python train.py --arch="unet" --model="spectrogram enhancement model" --dataset="struck, bounced, scraped and rolled objects made by modal synthesis" --train_examples=78125 --gain_aug_db=10 --noise_aug=0.01 --n_mels=64 --hop_length=160 --input="log_mel" --win_length=512 --task="enhancement" --loss="l1" --norm="groupnorm" --activation="silu" --weight_standardization=false --pixel_unshuffle=2 --widths=[96, 192, 192, 192] --blocks_per_level=1 --block="bottleneck" --attention=false --upsampling="pixel_shuffle" --init="trunc_normal_002" --residual_init="scaled_by_depth" --optimizer="adamw" --lr=0.0027 --beta1=0.9 --beta2=0.99 --eps=1e-08 --grad_clip=3.0 --steps=26700 --batch_size=256 --epochs=87.5 --lr_schedule="step" --warmup_steps=5340 --weight_decay=0.02
Rows from block 2 of a small spectrogram enhancement model, named by matrix and row number. Rows with one number belong to one channel. Each number is 128 + 24 x the weight over its row's rms, rounded and kept within 0 to 255. All counts start at 0. Numbers have three digits each. After the name is the row's rms in percent of the matrix's.
After each channel's rows are labels from the 100 clips, of 14848, where the channel reaches its highest value: "strongest on" is what is common among them; "peak in band" is the frequency band that holds the peak. Only what is clearly more common there than usual is listed. The data: struck, bounced, scraped and rolled objects made by modal synthesis.
# convs1: 3x3 conv (model.enc.2.0.convs.1.weight, 96x96x3x3, each kernel summed), inputs 0-47
# convs2: expand pointwise conv (model.enc.2.0.convs.2.weight, 192x96x1x1, transposed), outputs 0-63

convs1.65 116:107101115111113112177098113115128126109134112099113130122103118118104146121105089076094117106110066100116123102091116080118130123104095103137131
convs2.65 105:115134131095151163097101102103113151108126089129120164130157081121091150153121093119091116153089151157128099105144109098152117100102138128138093169127096141125153151118153153120133146116147103
strongest on: reverberation; text has "room"; text has "reverberant"
peak in band: 0 to 250 Hz; 250 to 500 Hz

convs1.28 100:152138145134116144102145131140142135140152101099167157144126122147130111152139164149121133147152175133125123168116148116124135132101135154100172
convs2.28 076:109131104135150126110128093112083149087085112119093120094097090079111144150082136102145088160126161108098134102133114115127096113130105091118116110144128109114141120086137152149114075093159108
strongest on: thin (high-pass)
peak in band: 250 to 500 Hz

convs1.80 111:113115137119114133160118134102132127123131116106125135137109128123105144117100107063109119117134093109126111126108109088103129110114107093132125
convs2.80 109:113126127102145166096106104106112148102113089126117165121141090113081150151118095119095110155087147150121094106132112097148115104112144132136098163114097131119150150106151153130126136121146101
strongest on: reverberation; text has "room"; text has "reverberant"
peak in band: 0 to 250 Hz

convs1.21 079:125111142100148156138105135157121137142198146134111134131107139107143152117134123166123148116121164115142134191149129161116163120187136128124122
convs2.21 093:172166134155115103171142161166154108153151143158147113145116108132161111107149156161164147116157126104157145159134143149100152144138097137154135093161149147162109100163103106111133107144104126
strongest on: thin (high-pass)
peak in band: 250 to 500 Hz

convs1.59 087:107133114104128127168113130130143124133150119110153152133103128149125139149114104066120136119129120108153111109098138079096147113105108081129119
convs2.59 073:116139115119166152093114097100105165099104103136101152117141068112100146161104109113100103156104154142119110097143098114146109109114130138153095161131100128116145129101158162136121116115156108
strongest on: reverberation; text has "room"; text has "reverberant"
peak in band: 0 to 250 Hz

convs1.95 113:109112132117112125165118128098134124113129121109121131136111128113102144112096103061115121110132090103125111122104109083101123105114110091132125
convs2.95 109:112124128097146167096103104106114147107119087125118167125146088117084151150122094119095115155087146154125094106134111095150118101106143134136096168119098137119152154108151152129130140119147100
strongest on: reverberation; text has "room"; text has "reverberant"
peak in band: 0 to 250 Hz

convs1.53 106:107077116100131124168097119181115103109127118116094134119116117114118156114139103131130130113144113106148147160150139157126166132156122137102091
convs2.53 082:163201150159120123162115143149133113146155141155147142144144079113146128126132138151140142134133156119150121149161129137124144124116082104136111084149130146168121106169119117093129131131114096
strongest on: scraping; mains hum
peak in band: 250 to 500 Hz

convs1.74 093:097125112099141106132114122078117127122166180167123112141113122115141131136123107154132140119145161126170103159181135184101131103181125083148092
convs2.74 084:156133145144103112164141162171178101146164126139167128173129146166143109097174148178144167104140090114163133172115165142108174137130113141152143125158140163154115117169102100099149129147100111
strongest on: pink noise
peak in band: 4000 to 8000 Hz

convs1.14 098:113118122095154147140109137180120116137198094079124130117115141135153148121155145151127133118132170122132149183132150143126137142151126138129153
convs2.14 126:157151120159126096174143153158138109140145149152133105130107110124162118104136160143165140121157127100151149152130139152091139141140096141152140096155150137150107089153095103124123094135106133
strongest on: thin (high-pass)
peak in band: 250 to 500 Hz

convs1.58 141:109127119082154143126093127194114110151190095087146140120122132169166143135167148157137140113128152131168150126104165115116150149103117141139128
convs2.58 121:142147109163134099156138116124099122120097144135109103090101107095161131129098171124158098143165154094113157129139131148102107129132083115134139088158157123143114096103105124119112081103139128
strongest on: thin (high-pass); white noise; pink noise
peak in band: 250 to 500 Hz

convs1.29 137:143105135121109133128133122114133136122127111108137154135092108086114116141115149129084110121158137121123112189138137125117106112132105119124118
convs2.29 153:102124126103142159097101100106109149087111095116115168114139107113081160151114097115089109157084146152114099106131114098152110101106142111124107151109092127112156150106152153134123140104150111
strongest on: striker: soft; reverberation; text has "room"; text has "reverberant"
peak in band: 250 to 500 Hz

convs1.62 081:114134121108156131117112121113113135135186161141136114132109137112155135161146119167112142141149177145168134184175157182114135141189126104124095
convs2.62 087:172148144144105112174135161167168101146162137152165116163123128149151109099166144167156161114143107109162138169127160141097172144133106138148141109152144147161111114175097099103140117146094121
strongest on: white noise
peak in band: 4000 to 8000 Hz

convs1.55 093:104099098084143143124092122176092103134167133123116114105087123129145147144162131157105125119147131123167149178144159161122142152146111143129085
convs2.55 091:179172134150108106174135154159142107147150145155149118140122107116159111111144155156164142118154135108154149157143144146104151142135091122138133082156149139162112107169104108109140115140108127
strongest on: white noise
peak in band: 250 to 500 Hz

convs1.63 097:101114125126140122158118122103114112125142149134126126131128127084129124151122085153114164131134124116165118139172140166125139098195108093117098
convs2.63 080:148155154132115137159097154168166103123163102136171157167154132154125136114163118163127157124097118130151110175139167115127169122110102104140149111149108161165127116173113106078125149124099090
strongest on: pink noise
peak in band: 4000 to 8000 Hz

convs1.26 106:160140143136126147106140127146140141147153093099169160144120112149144120150141161155115133129152174137128116158118151121119131128104130152100158
convs2.26 089:100132100134148124116118090108082147072089117118095129093096094081112153147083139103130087159121160109097136103133113123126096111126101080115123105142123110113135113090134148139105078083154116
strongest on: thin (high-pass)
peak in band: 250 to 500 Hz

convs1.86 111:110115132119116127165118126101134124117133118107121132132109128121104144114095100065108117109129086106119110120101106083106125110114103093136128
convs2.86 103:112124126100150165096102103105111149103115088123117164121145088115084152153118095119093110157087149151120094106135112096152115100107142133138098165120097136119152150107151152128130136116148103
strongest on: reverberation; text has "room"; text has "reverberant"; repeated hits
peak in band: 0 to 250 Hz; 250 to 500 Hz

convs1.78 108:113121137121116136161122136100134125126132118109128136135112131125107142118099108058109120120135096112128111126109110089104127109116105090132124
convs2.78 105:113124127103147167096105104106112148103112089125117163120140091113081150152118095119094109157086147150119094106130113096149115104114145136139100162112098131118151149106151153129127135120145102
strongest on: reverberation; text has "room"; text has "reverberant"
peak in band: 0 to 250 Hz

convs1.41 108:142117138135099140128143136116148128118136107097142154134093125100100112144107147132078102122154138113121119185142149125147099121141113123119153
convs2.41 112:103117128107149163097104102112112149090111091111117166119141110115082164153116101118099113167087140152115101108126118090153111105107140112123110158115099134116164154103150153138132132103151104
strongest on: reverberation; text has "room"; text has "reverberant"
peak in band: 250 to 500 Hz

convs1.91 115:108110128117111124162113126106129120113133112101114135126105122122102138113101100076103112111128078105116117119096107082110129118109098099137128
convs2.91 106:113131125102154164096101101106110152102116091125117164122147082114088153155116097116090109158088152152120097105140111096153113101107139129136098164119098135120153146109152154126128135115148103
strongest on: reverberation; text has "room"; text has "reverberant"
peak in band: 0 to 250 Hz; 250 to 500 Hz

convs1.27 120:149111140130100140132145129116152136126134103100147165146094117108102117156114160120092109133160159120130121201138156123143118124130115124107141
convs2.27 115:104126122110147157094112101105104155088104095121109159111131094106084153155107101111100103158092149147112103102128111102149108106113139113124102151106097122110155145100156160142120125110152109
strongest on: reverberation; text has "room"; text has "reverberant"; repeated hits
peak in band: 250 to 500 Hz

convs1.90 112:113125105101142130144128125155120117129169087074131122122125134125153121163172154157124128127144164147152159170142183149137142155153129146127140
convs2.90 148:149134120162131095172144152151134106138138150149141096127103128124166117103141161137156136117158120098139153160127151154088147140138099143145153097149154135141105091145090100118117091135100130
strongest on: large; steel-like damping; shape: membrane
peak in band: 250 to 500 Hz

convs1.83 084:087106115091120124144086130154100096109150147141102119116110115110114134112121109149139126126123153098134121171174120178115140112170120108139098
convs2.83 084:172185152166126121164124151171157111157160130153153143157146100140154125120148152168147155128146137119158131158155141141121155141128095120152125096154137148172122108169114110096145130133111108
strongest on: scraping
peak in band: 250 to 500 Hz

convs1.13 079:121143145102164145137131149133128148142203123098117126149134160115157161121116123166130132123118177124138103205147126149112150116188138117151149
convs2.13 103:167144130151121107172140160168163105145161137148151110158117125149153118098154149155167161116148109106165140164131145141097154142136107145155142111163144151154111105175095100119133104138099126
strongest on: thin (high-pass); text has "noise"
peak in band: 250 to 500 Hz

convs1.31 075:123132136147122116068124113088101111126158170151150092131171110119099092168140169131133115183162090184141126124130129140121161133118142146190148
convs2.31 057:169121134142116115176139148157142105137131144132118108134122142135153119087132146146176151127149105117153147150133136143086141142162128139126143106180148095145120129137094098149142113140104145
strongest on: text has "noise"
peak in band: 250 to 500 Hz

convs1.42 142:141106135120111134129130123114130133122124114111136152135096108082113116140120146126090111126160137124125112186134135121112104112127104119125114
convs2.42 160:102125126101141159097100100105110150089111095117114168114139106113081159151114096114089109156083146152115100105133112099152111100104142114126105151107092126112155149105153154135122141104149112
strongest on: striker: soft; reverberation; text has "room"; text has "reverberant"
peak in band: 250 to 500 Hz

convs1.70 143:103118109114128101175097121086109116110120124118115098125130126091118139101095097087113130125107085092124104111106105097091118103113111077151144
convs2.70 132:110118133096138166101093106109121135101127086119129169129158115127083155141134091124087123148080135161126095115125120094151123100103144126133107168132095151118158160114144141115136157112140095
strongest on: reverberation; text has "room"; text has "reverberant"
peak in band: 250 to 500 Hz

convs1.36 125:143109139126103137133140130113143137122127110104141163144093116093106122151114150120092113125165148119133116199142151123127112115131110118110128
convs2.36 133:105123124105145159094109101105108152094108094120112163113136099110082153154111098112097107157089147151115100104131111097151110104108143117125101153106095125111156150101155157138124135111151109
strongest on: reverberation; text has "room"; text has "reverberant"; repeated hits
peak in band: 0 to 250 Hz; 250 to 500 Hz

convs1.94 113:110117127121115130167121129104134120116135113101118136133109129124105140113102093072094110104124072104116117120098111083114132115122088099136124
convs2.94 094:110127123102157166097097100106110150100118090125120165123148079117087156155118098116091109160086152151121098106138113094152114100108135130140101168127100141118154145110149152126131131112148105
strongest on: reverberation; text has "room"; text has "reverberant"
peak in band: 250 to 500 Hz

convs1.88 131:109118123109121117174110126103117119116122116116127122136120124093118133113097116094117130105138101108134098132119111103096130096130117087142120
convs2.88 116:112122127103143163098108105108113144094115087116121168121145108114081151148122096122087113153085141153117092112123118094151117102112143121133106160119093144118153152108149149122129146118144098
strongest on: reverberation; text has "room"; text has "reverberant"; repeated hits
peak in band: 250 to 500 Hz; 0 to 250 Hz